{"train_examples": 26041, "bottleneck": "kl", "encoder_inner_norm": false, "encoder_drop_path": 0.05, "decoder_norm": "batchnorm", "batch_size": 128, "epochs": 49.2, "warmup_steps": 500}
Rows from block 5 of the encoder of a small spectrogram VAE, named by matrix and row number. Rows with one number within an expert belong to one neuron, the router's apart. Each number is 500 + 40 x the weight over its row's rms, rounded and kept within 0 to 999. All counts start at 0. Numbers have three digits each.
Before each expert's rows are labels from the 100 clips, of 14976, where the router gives the expert most weight on average: "strongest on" is what is common among them. Only what is clearly more common there than usual is listed. The data: drum patterns on synthesised drum kits.
# router: router (encoder.blocks.5.mlp.router.weight, 8x192), inputs 96-191
# up: expert up (encoder.blocks.5.mlp.up, 8x192x192), inputs 96-191
# down: expert down (encoder.blocks.5.mlp.down, 8x192x192, transposed), outputs 96-191

# expert 1
strongest on: closed hi-hat; tempo: 90 to 100 bpm
router.1:459489480546530478460538533488510531476508557524484468506448498483453494533534533498493517462527484476548498507518491507596501487491503534521498477524488528517519466503512487533477549547505556606538546446528607461529575518511569474591508492524519497505501495490547550556534524502530479492
up.0:444427526511543484602563505454453563537586517483463476481539519492549508515493503496487511459522423502532524497480519473517526474427471478496542515502464485446476463495535522460525532504437539551561502532439548472432480591523595551595514553479516536512478563502497432497558486537554435448
down.0:633483409494629466518539460546437517469516380522489390445484505548484485519529461526450468512522563493506465508595524511495562495562485533460533492511490490530558509541561464516507525485473436451522470529503486538517516528488482509495494454472495518513517465499504531520499506352494565512
up.1:529475515486550575419488538507527529493483499540466481494490426493462519512466415480527519541523413495498501503467450474486516493492582505542512428579488555484515501556502500516487478515514464490484513417503428445577600485521567529481466507560442456478452474545527512487491499568465528547
down.1:514467578506500556548484584506472472510507520442525477506520512506508558549508519535476507469501471481516579532569473556546508421497525577502485557543479500520490521434421511572443532516476502460452449481467486421463487466431476525526596484472559497505460469518473504527506507473443418539
up.2:531495431555510449616547429492496537520574489516486500512447535509499487525468474573548520425401448493559515446505535517549486561479527505467501560497526509453488507540518514565494520532456445545486466510504494490461470576454485559528497537463514515510471515450523457403555502534492467475
down.2:586494473460612470569617495445405473505505390525472443520517471516483495508478505470488508450511604413516441539518440547554539427507455518570468472477461509508504525573479462531498472556543457510497464510526465524530486554533492514521479549517474556533484496477426474484540491385562488565
up.3:455499540425456404581493441535547517518496555502540535524480521552574387551461516512471517496514529484457462553531451544539530484507446499467460470452514542521470490532415551505461462513460571479471544493517551504429494433558445519438421504429575464499503533503480489477504530524468547442
down.3:465469566547501477584470445498495481526507494499508572486531517494585415476504474500478510495514460436519545514392471434477417524592547473439521517541530528508485457495449542451539469519465544449518536504535427519501554519440502444499467541459519502466511507519487531513457479570503509428
up.4:554490455461492509476494494503555522379417585560514478535571503509490486505485435523523550491486500482493552488556442498483451465438535462471477459451505499524551486521514573480463552494482577467444498546559456519443438511479544492484525517532527486445464537496497540530521559457480550471
down.4:352523483515375504543421496511623502504548704514505583538483503487501483503472493513511513509511426543514564483456507497480404504480493453487516517503481509510505510456488492484468488499488536522474527425489546484509523506496508509509509515491499453482528521515527487517463485706451502448
up.5:419470491525529575413523487476566535465530482443463497479474476507568480523447494493515537486468486511478550466442514586525531550507517534458556455470493505444513506500511476502471526520521544467513439461487550582525488538448475543524568532480527510553481492527568486484432470558486470525
down.5:572503498527580512513550501506390470507495431482537396499529536470564480447500554431465458507495602458513425539593491483593541567469535523544456422489571458481522491561470506503485510497481523550507470577454461552514478522532472503487475495471433519515520521473470538557456476373547433532
up.6:597507496442476459485497520424550494480467496496528550485540533489543516498541506604507433502477519478542477429536519485438458440526596504451440517497477525537486485499475462581599464492498534490447510475518471540457538521464510457421489518518548539537510531487495501510512506514489460530
down.6:431461498468402545561460534517419462526452574484423514560497490432537451463524471492531513540558499510447506496453472446513463512459488512472485499528474503490485498500543528542484572530516482531507503482436524580554464504460515500473513569546584564500502506549545499500476510522478570439

# expert 0
strongest on: ride cymbal; clipping; text has "clipped"
router.0:571526482527484514523532527434530521474476479477501504522512556503460515448581499531518486508444549439520507368555526523369531500452450479471455421465437449453476480508445495541519398480454533453509528501610494476443508519489542491490498426490500488532520496530519543477510459508545443490
up.10:419490482454510471443477424498528497518569516499423461523444552445492503433482467459455514472505515496495507459548508521469533541517531475503461507515512503518469531499495527513431517520487571519484485498571483532500513479493536554486479524541474479517513394444521453526482478573488590517
down.10:547424498536578528531503548482495478466448486472458504481469422411573463553539487485548532466474351451493500469347462526504509447484535563553481476518543533511471524525498536462525478525501510444453590479572491562520534522449497528523512542583531522466473561477547530501471478405572469482
up.11:455443462470508461518468415510560505451468469543538499592484547481565592518470559503507492511464584531537503489507476497435449465417483563496520542495500490486527498464498491543482575444502472426499522481567575497492431473526467487445521478431503443516533460484547522493478521499497527543
down.11:422529530466429536561507482563527467490491619479537572495475518541458523467513479483502464485540447484485568428371484505491474486488526432458515504494466553468459517462474482513483461513480558502523485426467477516515483507517487494509482530509483504504516492537543487582537431607479517449
up.12:498508428515557472469530442536504509535485539553541526471513475445495537536505510528558528552509524412534470465448554427511475484478491509545457479513488481526487436556483606494492546517516519458490499482592472434481557461509523513501508536494543483467499485461449532539511552473506515608
down.12:524486504506469502478565486497473483496466395507469425501497501595564488426536510517431480456561609501531445424628461470516560483483512482470522502506526481538484437502526461488539523498539469483518505543500460487532433520471475502444519496529516441518538473486486488490548523506529501491
up.13:481491509536531485489424483536516517515497553535522529553500479470518511509497490487487498462542532542466603539538502426578491502417462514472483533539485418521519475519503559549569527382598422501515503484458439516522513496434556551493467440508425433451530471525440500508484603476506486516
down.13:414524576494424530490387534534606471526534634512563583535509541445503568533539477524545517517465436467494573488453480480507429547486495476482509511490446526425507523473511554540504556499523586517494564441508515445482497510490494505525521533479524490506508493581497491562505518592506479455
up.14:478476492560450479466520470531542524526592541521508526470485555523545560518559557523522534491502498547536496445525507523547499476522473577540528506510489491502534478466490469439476499464450539545514476504501548395539508488508535516505455581569537549511474476504539508497529531532536471452
down.14:512508468492552488482551532510515492451526485461513445491484509484626472564498504485468500503475616476569458502588540527491534526493503462479509495521528554505500494563543471500478520542475476470493533426528562429526597484499505462561417531520424463505540568450512546529537466532531423543
up.15:547492506562439516483491517440529524492432508461531514463518515499548435483477472453542459508482570556452498462531453491506469489492466405494453426459492490492471554448493540438531365516406495505534480451485472464478528540457474458473559475425505483469529535494481529434526460535470522483
down.15:524436481556493488507489484453480492518517404590498489531520434491529473519524481497480472473477411468541519463332519481457543482571481493531447494456500503530555459528520475493506472465525489462523517565482424486482471465531525533508489519495463501496419549443544511489486452340587507519
up.16:492548500507464465559475530512541490487525439529513536527557528414545480502470526498590450515473387438504410499361498581531455542524492509538553473510495483514570544473464493531553431486480485505489504516588490542504508507547495534464522451507521535507519474534449435468532484524502565458
down.16:572438504460622523515614543474436521514491352492479430445469465514542524479486509502481446508489620474525471495624527543518613449527523576523483482518543498515499488530516481502492477524507419507510499560491442435522495490489515505496515504527503508489494533439485514494497473354537470548

# expert 3
strongest on: ride cymbal
router.3:568566454535524551532485481424509473494527464505496483468538493533545473523520553480533528504521478515524469497474508547468524492448506482535531472503488537499519554500557515466567561462477528426511544478593539496552524443419476524565473529516475485516566516495472483534534530513537533523
up.0:462478515504466510447438475513458504525548460462521573482518540439528508545456489410520440496506494467494485587496504426536523561505466488563457563450552431575443468514514542539476575448495484506468465570417492547480476506495507455481457493552423538466520507521479467504572470434481496449
down.0:434496491449487538468448502507622458476532658516570526480466439518516540543507507530500526538490406514525569549472498567526442507549522458514509465467477473463473501492507532485562512520565564484440483443533529484507496543471478547513528519518507546453526516446476521574495473562491493474
up.1:581443522517519510435545531517518464527514473483520476526538500504533503502532544440515544478481624527503463453483492510483557554531577445519526556466440489468500529463447495464465488492463485524465463489443538489530523535462492427496523500511559468398483489520489479517464464557544564437
down.1:514516460476596519520544540443382489505487528501477494497505517459477514488531518506507513455512467403525452507479471513485494463541517532517515480492483508471532438527517522497523533518508482511481505449551536517531507544541560542491478522442446459528482438522541462494491484314463467527
up.2:515522520508524510515544539515546493505535475488548423497425481520522525517546504492531594515445517482485438487473453485452496444457464557528509528521485489426458466537536520484452476488498487443506560552435564456513486443429546458518500521500583561465553517535495521483517491503463527471
down.2:533489542431608473438546480498437524510515435483480426460535503465498504479580491488463511473480579510505459503543517471497557492498482510524519413482518476535490474548468514521482531468503463514496498481506500496490510517498515463527430487544477498469457525506466496493508474342549455551
up.3:503479587540418472525465488474541517506554506534471509492486534445526535473490481524550491520467429472457398485436540422578465494525543567469517480521518511479496490465472473501539486513477486551486571498474546432498504498578539473473511560494443549472480513518496476455512488507520556508
down.3:640502519507624489482598495492383512493496305484494417453493490470480520515507496507481476482514566488518432519543519509504617510532491535521473431527536504523513470524522489481510522518492445470505483540476467486477499521516500481489501499516518535510491506493490500496510496349592494563
up.4:493453515519432468443455523462452464466487469457507507457524533490500454519532541438479380504488579491481463482566503455452525489478498421528511560505471509506458499541502491462516550527484473526475508553478517533504429508498479481496515465495540483478517519585462424566475473519490497455
down.4:628522489486645532525587502499416510530504337505491411482482510488472530512519506502489507492517537478521494554405513486531575528465496520533484445495525516508538497482474508529527494508510436505519519517544471506508511493520466480516494521471523534489462477539464513520503496361527472559
up.5:478499491524496478573545541505484491440432483520519440477513474508566499513461539520476481403476556565498507485501434476440501468472528552465528482435534519536526517431485477536519448519537505543541519505532510543513528476516469492438523515530540492545554523486472517521471539475454416537
down.5:575518480573542505536602494485395540519541359457496400479541528484513477462472494509485440463533540510521422522499491474517568520486566568492505566512554447518494483489480516497470499547492473524535509527532510549462481526455477483449536514476523500417472515488497473494485470376541505499
up.6:471533530530468537505481406501509455487491431480479450505463480472482507445512506518440413500533515483421597584442558497523500534543464510505474481492510515518517510494546458430486529483562492414476464516478453485417424505469508446526500460458470470509513465412489525521456536503458491529
down.6:585484501504479430514497472494512523519428367525489491514478509503468543543510474536506508514523572488553495476591511494486555514517475543506493507567527485508495481520545497485516529503558485435463474616510491524484493496489501482463539475466494553449495462507433536512497514413548565579

# expert 2
strongest on: rimshot; bossa nova
router.2:460503540546534541533515441508508544488500529568448558498469453492451469449493487506496466539478535442524500505484469483563444543503411537535478513507559493559472481486453517539478481533561454534521494511440381557507499503510523518538525512526512476487465472518465478481525561460500520547
up.0:467451524552525518400574518471519465508435524478501552518491499523490538512543517495529529533493633521486532542626520503451475490490460542521514465505536455440492467427458482510537483505539474510460499464437412394494493488557488533530544494531556511545447522512526432512489492500517506449
down.0:599469471483615501480551490501358488522478422487502448480510488472492543478495496451495519480527474500520448497258497457466578545529532546504492534470485515540534502505495519537543516524507458503474480524548468483498494538530518475485529478488493509466483510482486476490531472318514482512
up.1:583484525532480515474502490518521501525422496490565470453548509546513432502505535457458448468551537560536510519464628541442458399462485495540469476498486500515464509431548488570487481521456516439493482498484424514491498479510553566490530465535458601530524508488466601512480516588454545442
down.1:515406571433517523444547538483403513524470483448518506454501472540542489511472514537521488522494536487488493483620495499534555514431481576514479474503527447447429479521503507473512505526484414484478441476572534539508494500511509471486555471569542480474521510512498483519528543411539394552
up.2:468512582503479505567494559503520500499531557485479536425468482469531484502507498512440447550491500500494474484559495476510496507528503527492486449539513494466462470472452437490445473563535403569500514528380427434476503448521504449488504550506556523469492501478545515434529500487460513471
down.2:465525506523433527410451512511589464524531534528526474531507486515511480529499551530562504520489407475487515468242504503510476500538513485509499524463479519538581518487478485519581461511560487460506550422562479368523504511515518478477478488491527486472541513509532557496497445545447413489
up.3:542447592418529548466525560545529525477550509538517502460525499539445442490514571526522485502502549584461476514506509491473571505553429475479513464509473528452467541519490440482504512434500518436517499505481467533462483474500510492544565477523438461489484521447575492511447460546548570446
down.3:491475628490471596397459592570491450456502554427542577478483503458508545495534511506496476528474481476541564475469461497524465537482561482545517457518512464474506466481476519477476523492494513495510455481497452487559530490557554545541526500516515494440435515508529571492559480530435432396
up.4:505509429568438485485432380473533564518426504586534525563525488439507448474487461455516484488506441512486507542438474475522470556531456428522545488475534498506544511425458553505534563484526565510499507432473558578486484502533481514480456481474477502456482496516484453493507523399517452499
down.4:613502455470568496542596495495375536527446468491495417501478495516435498481509456481425486432537595508509459523608485504553555564533479505504502528526503475542492493567523521510520521466543516511552466659505532589527488491532517458521475513543475496523506483460515500522511468394514541530
up.5:543475534405529470524539530523497487510526442477459517465466466497471505471488460437422480512536526462524454506657544498493515460512545542502496408518489503508485530550523437500479491479491447539526514460549494499506490535494501481523493500509498458446474515463517516540538431509498542525
down.5:358534524547404497495426487541593473494544559478511476539479481486544474528497501492574508491480329534506569460309511500499431474502519454535523568474483485480537452458433512500487513477500521471494534396528521483502473500524521531507504526518537485482531506553499509516512486617490463436
up.6:491480471498467517508461378454477498490444470529510483561498504495532468462489494442519567487481555493517547493479465475499488528510475461561546529423513525523510506468481556504483551426508548469459467475516563528479480450528451551506508475442479496481465516504450396475512496377514462538
down.6:636485514458556521533588417455398514513440424453481464497501502553483530502503487453497458469515533473519495525601460486506544554513463542528481520503502502547482486520458584511529502479478515518509527578475528588478503531498472423516480471499485585471493514479519509511522489395519496503

# expert 5
strongest on: white noise; pink noise; clipping
router.5:484495455526574480482530484504531530481570521481462477488464506568477511447499438496502530561501538518563463512469516526531527386451483490534542465510511504475556488494524451424486471491558506432549543403504484451540543488452507555553467502493502514509568499532515460498529516516547421569
up.10:430522530437461422510497468554515541491468551472548510475460453542482563529482497596463488505494457451464551421452507556514499535535446494420503504463418478500473544476471480510421451550509498492490490553567526505502460453514465511555461476499544550428481520537560507490493562551488479460
down.10:378519493495391518495406511544609449487512675505538561484507532493517525475521506519489559522490434476512542467538516478503381512488474464479469492491516507468429480494536519472500487509529521491489500428492490501462525500493520538514468499498491445491483474508490465514503544675439525461
up.11:483530485490498540545467488491504593457526527528527511491470457601516496544469489436533524475455456446428624438476480438484582409452447550530509507436561499496498541529477568463464486497452529441541525489446528490427555457502464462508497532553501530521511517484509498409495519471500535498
down.11:587517562436563500565551466500435534538517386484428471494489517538524497465509513527520429465533510492588427498538476534497640553457522524503496506502449520495517490533501491538456479493498462531486455649507507500537482574524487465457519504514429527483499574470488506503481487431560568488
up.12:448524477555505511535473520494513465491503469396494510465468515528471481463532489510500528493564606565450519499575564557420519552494488432504497483521483519491425510500547430514447535536491512546538504506525520466490569547540495489541474526506463478484500488490488478546521473550557404513
down.12:334500511508388502499414516505636464513505677491504576517473498474490458532490517524558520531500433512492558488433517478498399480516507439463509507511498464488495519482506492479523488479493537470505515412509500506472507499485505526515492521475526420495548481537492499507517489664439526487
up.13:521488469419530570484540481472529416506440454546506522516555500493491507455474445495484514482478575490483444514532459430478473480491527490458505470471469486522538467485497511485452481506502530412482536508548549442468529517480443499472526494476534422617454532512417515442522480431488563466
down.13:520539473491434466442428442426502480434526562472542576590549532443537514491520465461493490512455449539512526481430490471549423507575486469426523502558456501451531465533569491482533529463495503521521504491539516524485518549493546548455488509555511494591492453497514501464520530616448502524
up.14:494534518519496514432520535510470478520479465466486383449510522476491449518533577479469431477518524486453510588551515512556516473531558488563537482520518559435495513475541499480531505534533567493480560449490506462496504498504545546475511517507528527604520573511508519510434429519523494468
down.14:518487420483598494504504447504531487484468461528516538504494453502495530526474552538558459544481507537511551549430532489465481493481568550503493512506532524543585494555509503505525448415546447489564495452549514486434569539482530519525563503540492537492544568553554481528500464490488578502
up.15:523556476491514474491626538519517499469482499473437468433476523603498515517534509487539491491453464498541502470434509496559443590490481480431425607548504491507520480460440484523503476490499446498563518524577534504519539464470456519458464529554508489486517464488525498544476427558549545497
down.15:363531505480419500508447464510570459525474664519515551457481502483507482486510493519504529511522429465511576430516527464491397492475489505485508556513509453507487509458490537502466518476477550458480521428500465478505514499453560510544458549521500425468482486547486478532529546652439508472
up.16:499506452555452499560505501497577488515514515435462444469479603498542524492596502510542508461490532525477430499586559566496529479526498488513444566535447504444547522535487456479515445540496501496555536531478516480535500505460517562468508557487531472514543524484525545493467479586529470515
down.16:505459458499608525440448464508471491492454592495555520492488471491470471477518498503490526405515472501536414487337495396540475448524503471552463483497460493504495531506484514451495482469505501535497482440531506611550514521503508482572438560506508485472514445476580507519482569394481523541

# expert 6
strongest on: rimshot; march
router.6:488608494554550470480476435501469557473508541526446523458493543474536508527463532502548521503503465515469477588538494502505515504511427456596525518481539501518468434463423532522489520470499521517491520548462436537505465472476504477531466463509452491458471504533418465472521478472572491519
up.10:577530451549600506385461434467490489516487522491480504569434478516554593538545570482507513415421468461564452552515501528504499527506497500486451458480518514527478548549476544498497580487557529471476518467501518518444426467547480518556475530572487552443455448523500418522506550479569392463
down.10:478529473493483518507520476468515570510519473500442455547496527533451492486540468432477541473479508532447375532402508469521500499472442441450479515491523512467568455483533593459558508398490606500525555598511519440525525515548497479463466478531461471422459506433468518479500521552483520449
up.11:534554525478562482467433428522555442484459471523426597466491565521537484485556461487460469501479495525458557517469521517468498507479524480486572514451572458456503503508491488462436522475514442472481488458512506503468466473478480494510473507426428472500531554478488490540497499434457511531
down.11:389546510511370506507429516526622484513536635500524592527483526523481498510497517488490536511484436513495576492422510518500416510506504443495485534507475528458480532462498507485519511524509542521516488474460500568477486502477505526507494521535481462505534453529475481501482527660425537474
up.12:489486437417575530499499423475445478464505486536496454508471499559498476494492485482472559512528608500542555441563560515468559538510491485490524478471531532517539508533485482506479517446528526513517493544497497546467511505499482544528325491462470495527488497454568503531564543415509498522
down.12:367542521505358508498469524535623468495533643503527586508507502513508487500498488507508527515471400531492600500403503510517424485496466441510500522506494453459499513440514532495470487504517563508491514504466531537486479485493520533512479484555510502503496473479514513500488502661476503462
up.13:440528440416506527626523514488512459494577469521504446567454548503487479495462459456437466519518548502534468476486505594508479503496504493421509531506505476466522524509481445466446578462541527537543485543428531523478490512446474494509425505447432505517536494470508526512489513425509567507
down.13:349546510509364517593492539501624488495573631513511605501512516480530476492496467523531551536512442522510588490501507532488430477523484431489513532501468476473529483446466520498508518494508554516489509486448483528501500475487531557471499530496530487501538505510471487543505469599465520517
up.14:477480520525516476466427352478537486492466428508447479536499541498524534510501463456515572459492525521511490488475511535453460468562447401580470521513479483450505540532589470567458507471505552502424458446486534421465473485483471567512451475449485429486481463510468491459456481466550388553
down.14:572480484492586485514595501415371563511450443540477476539523492512478526457515509499474486497558538575482453565538496460517546487552545543451518552466536465573546502501534450477478580470552494530494506572468535498484411506488456478575498510492482506504495503464484532442542573385548536460
up.15:522508468461538499416582537437523433454514452500459446514438486508513537563518502579450486457485496490487486446585468548505493495496482541425532487515487517464470521527509480526543508551464451424493556485688508423491516465484497514485554535465486488486580465569508529499504500446519523484
down.15:371512532559423499458412491515615504472513619530521593495539520507506474540502510499534549501445395516506546540430455475505440475536465468512484570514455461452499514467502515468485490465522515465512492501510476500488484491521513520464514478520492442488553518489493488509488531663452532515
up.16:513508541494481441438535533488547483507501492507463536510506550454555488514493553570557510491419468482499410398466527540499493493511523543501482456486482518514570505466512469473500432539455484442522484477540503397485514497526466467503541507532565500529519596476590544503508467517471511522
down.16:590489485473584505526547457448406503484443344499480423481496489513475483486524503506426477438525615486508437483534530465457594590511475534486491489484496452537439460583500477494498540506472468492530507619524535539444522523508492460522453498471497512510441542469504525506534455386548533517

# expert 7
strongest on: ride cymbal
router.7:470529547479464524539537498505524510510502474539510466513497441429501506478515501483507515496540420495487463405487508494464532557457497641477491509508527570546518519488468533553513483516527560499482563510593499514487480560524519417548512521537520567559522552420482486443472487474522488474
up.0:425493521468436517519529541502520573559577493489453461587509493503441508511549463523472468520520456559527418501517527457445449551521507493450514563494522471532454512564467486490543498463509532484529576520485503487433533498462518475517533517463527524502471525511463434441511520567491539485
down.0:452506452442464469536448574420543480434513657530559527497511565470480500489434444498556508491452544500530524499402430504481466466449502502465549502487455473421522496517519503509483530490501501546525516395572513552480528498484535472517558454525447418516571497485501427526468515517527534513
up.1:521528484523536486466511411503552478481496447541488439582512490476467512507460468480494516467487461450534487443515496512540504442475509442407530577519518479488507487431517531461501522574501547508546549484511531457461543557561560566531484518562515607506543533477424456480521536543476438472
down.1:548483421456554506503518464498436550482557478561528468610550463521399531455500516458483511516520524530443483536409523529555442480498498468491460563515483490466528509545524512503504520501556478490575448507627558515543523497535485522510429515548458542527524523500510497488494507410482566517
up.2:461446513555556535339430476468553462471510466488479521470505446546539512534502538537574501562416534500459474564484469476484514491526508506545556499454548504521511484464460434499534467478521469457473514392548522438574518513476455483476467488450503505480546464591462478561538509494481486579
down.2:581499475490629436440590499449514523539459408470486418478471455463525534526543513446512440471499562483471460489678493463494562466488464511517508531476484476471541496480477491499507540496532525466486478562515502370546512588526545484491464495486546562513513528512539487456500457479549508513
up.3:511500451536479559533527427513464530545472454410506443501517476522535545496470508547551476499572496542558475462454530493500465507491473507453524585463518608517499544466477607464492539509498600556541485551434489544468553536509487553527511502511505515470580436506463467525530502610502428480
down.3:462452533505496479502392514556501464528475660530489535499435476488500480508541519536489526534517521459474538499610503500476437498471459506463561555512498501527446512526487488500455477440507543482485551430491533529479470460533445561472486474500549517511417552471475519531495532486479562489
up.4:559521592489442531423542553507510415512521464521550507538552514518494466490494481464471408492457566499511446533458499526515479523479416540489481451447407483527526520523431467503523491496503440415543562445486518454507561393493416458502508500525535517510496525503540540551505518528539555461
down.4:424496456466453497537409512506582505433561601541479501524543523411490519510535508491545564460558519442485562460451545457475441440517501496513536496533510516489504501508507526487478475484529500523473478435475546491510514513466539419554555532432479442519506460530522472499573507487491516491
up.5:494480488570532468550457475474534564510515487511508533559552532481558478540461550375537508506524438502461499534387428544560496507508504477585488442493513537489586444445519548489497466507451468496553441427540556500513516529538457558537521462480476490497499488443466501520476498415542443519
down.5:622472482519633519471585480508413493502460334460490420480528498505497505490521502471491486474494593515493440541570520484467563510488502536539487491489514506512476446486535525489510521521469445492514527583539500489510431526502479502494512512456519517502499516459508491526492446338486449508
up.6:579491471433485490470588515538523501537551511490468471472475494472496544466527462554451514509524462493497516406496467559498470493499517453426489516468474550461515563505482403494513483603521532477523489499539482445497553530492515519516431501511456599476543539516506514445524489580493495519
down.6:407558486481411514505392507499555452502507588525548516534477518514456431418434512514515477508508485535543581483393483508465384480497484497532478555472512424476526548508462483533468529496510551450468494405528520577545516502500543470507527504506456468501508498559490457521499565555488529473

# expert 4
strongest on: white noise; clipping; pink noise
router.4:523485488492509477508492440447478482538507487493462556503500486522450467436505535501474481551474558435544565566540478519499485489539466472570484483507553438486514436509531485540494468535548493487556549530456403507477506554493470570512489498480486450491545440576462527500516545479553528514
up.0:466600451546514498394478461483525512473500487428468564516550485457474512500453461454452470528465591571504471547525475497439461553487404545523485580504572506504472530471508582548507490477468555435455480537573494462498520446499566510479541510508507473400520478524398537476540499557524472476
down.0:561463462496506487466552596504475472490455510445513508512481468458505481511434471515425534537585509469546480606445497531500545453511560469539463487520533478559561510532497421510574516467486429446483419443460502467496586557560460530519551501549511531481491509534545473508495482502447494545
up.1:500486425501505488532509462489522476536547493469528491557521509471578503551495529497453483376578515467524507471513551541441533479499483449504571446513537489502489527451512536504520510467490528504530478530473490496488573528504518508455463363486493517539498529509528502463534624450491467474
down.1:592533477449479429565582504524461542477541364517486449472485508453552476443544478481514487520527493482497438522481502516517547489533510480504486503431478511487478413510491502492496524429491484471498543519517518509480436541530462460533478523507409552492452503467466465488514513413534481446
up.2:500485550506452488459518484496506488501512493500520519547558492362592525508543554495518543508494417508534427492340473469542506490550534541529557460508496500463479485529485519496568554529531441523455543497476494477512485511553559502526515442462523474517482531448521508488544489469493469435
down.2:646464511513586491518573509514384545510499317471473400449494477501467491504510489498499436492539585495493454520572513513506594496515505563489477474511577500518485472532511466497529490531522422481522483534506502467496492462520516475478509509523486506512521471488498523486501471311574466562
up.3:461517478487456521500520556543469490514473468549551447509486458583458517453491487511463488440538576439498506452525513522466466495532478453491485523506467436504451516493463462494517502491395510528515555548497524599467525459473478534487481518597413511513480461429504493576448492565525456444
down.3:457542468484548543523494517509497531492556543406523565482510503466452483486552493496461546519480443464525493550426488464482591518508520481595546479523459488483489456563577471427471492471538466514551511440536488604502523488480510570512423511488536513485507484561430462501501492532429515602
up.4:456572504514507490574462538481504465538466536419537517536583456527450542497488516520484527516523520501487506597399467509437515536536556541525458488526437449479437464516472448482489472490540452548524478494481524478542493570539566607478531537515518527430579486514483482522459541459503420451
down.4:630481482510609508487594500493424514487503315516474384481494463535458533500510484488505424511541599496500439483595493488478549513482505556500520486491550484546475475545508480506498513501515420486495525532489480463531507471528533440521517495504472500513504516427499506507511501337550477487
up.5:512458518504481474424502568495487618470408448527547507508520445477485487479498504500463404509489466526564475519493550416521484511534533477421537455523530548499474441609561496545477471529461517551511488480505570490493519506405507453586449502513519474471468439513487495474428509529475455540
down.5:512497523433505560421416543443531505489477498487592533506526464533493506499454568567559476526458438514443501477440522508460477515430477556521478503552519466507555496455524503483482502514535402461459489519573507481477518453491481469474535500489514439457552544605498481518450494565541522512
up.6:573502500480562467519494477592505525476474559442455442499591512491563499483581548407557505541504521465536445559508437472546551435457556525567469473499517525468560475506491554562484584462561397479506477486549422517469430534506524498433489487436501500495534523559435480495475545476532524519
down.6:577491475472551492483557533518413510504538435492495344500558522521548528509463509492501502563549585475566493472561518470499473434440448528439551472477455522510550494531569424519534511497485438534494462448484527474474452485532519499542533516458522512491448525474476512449481473376517415468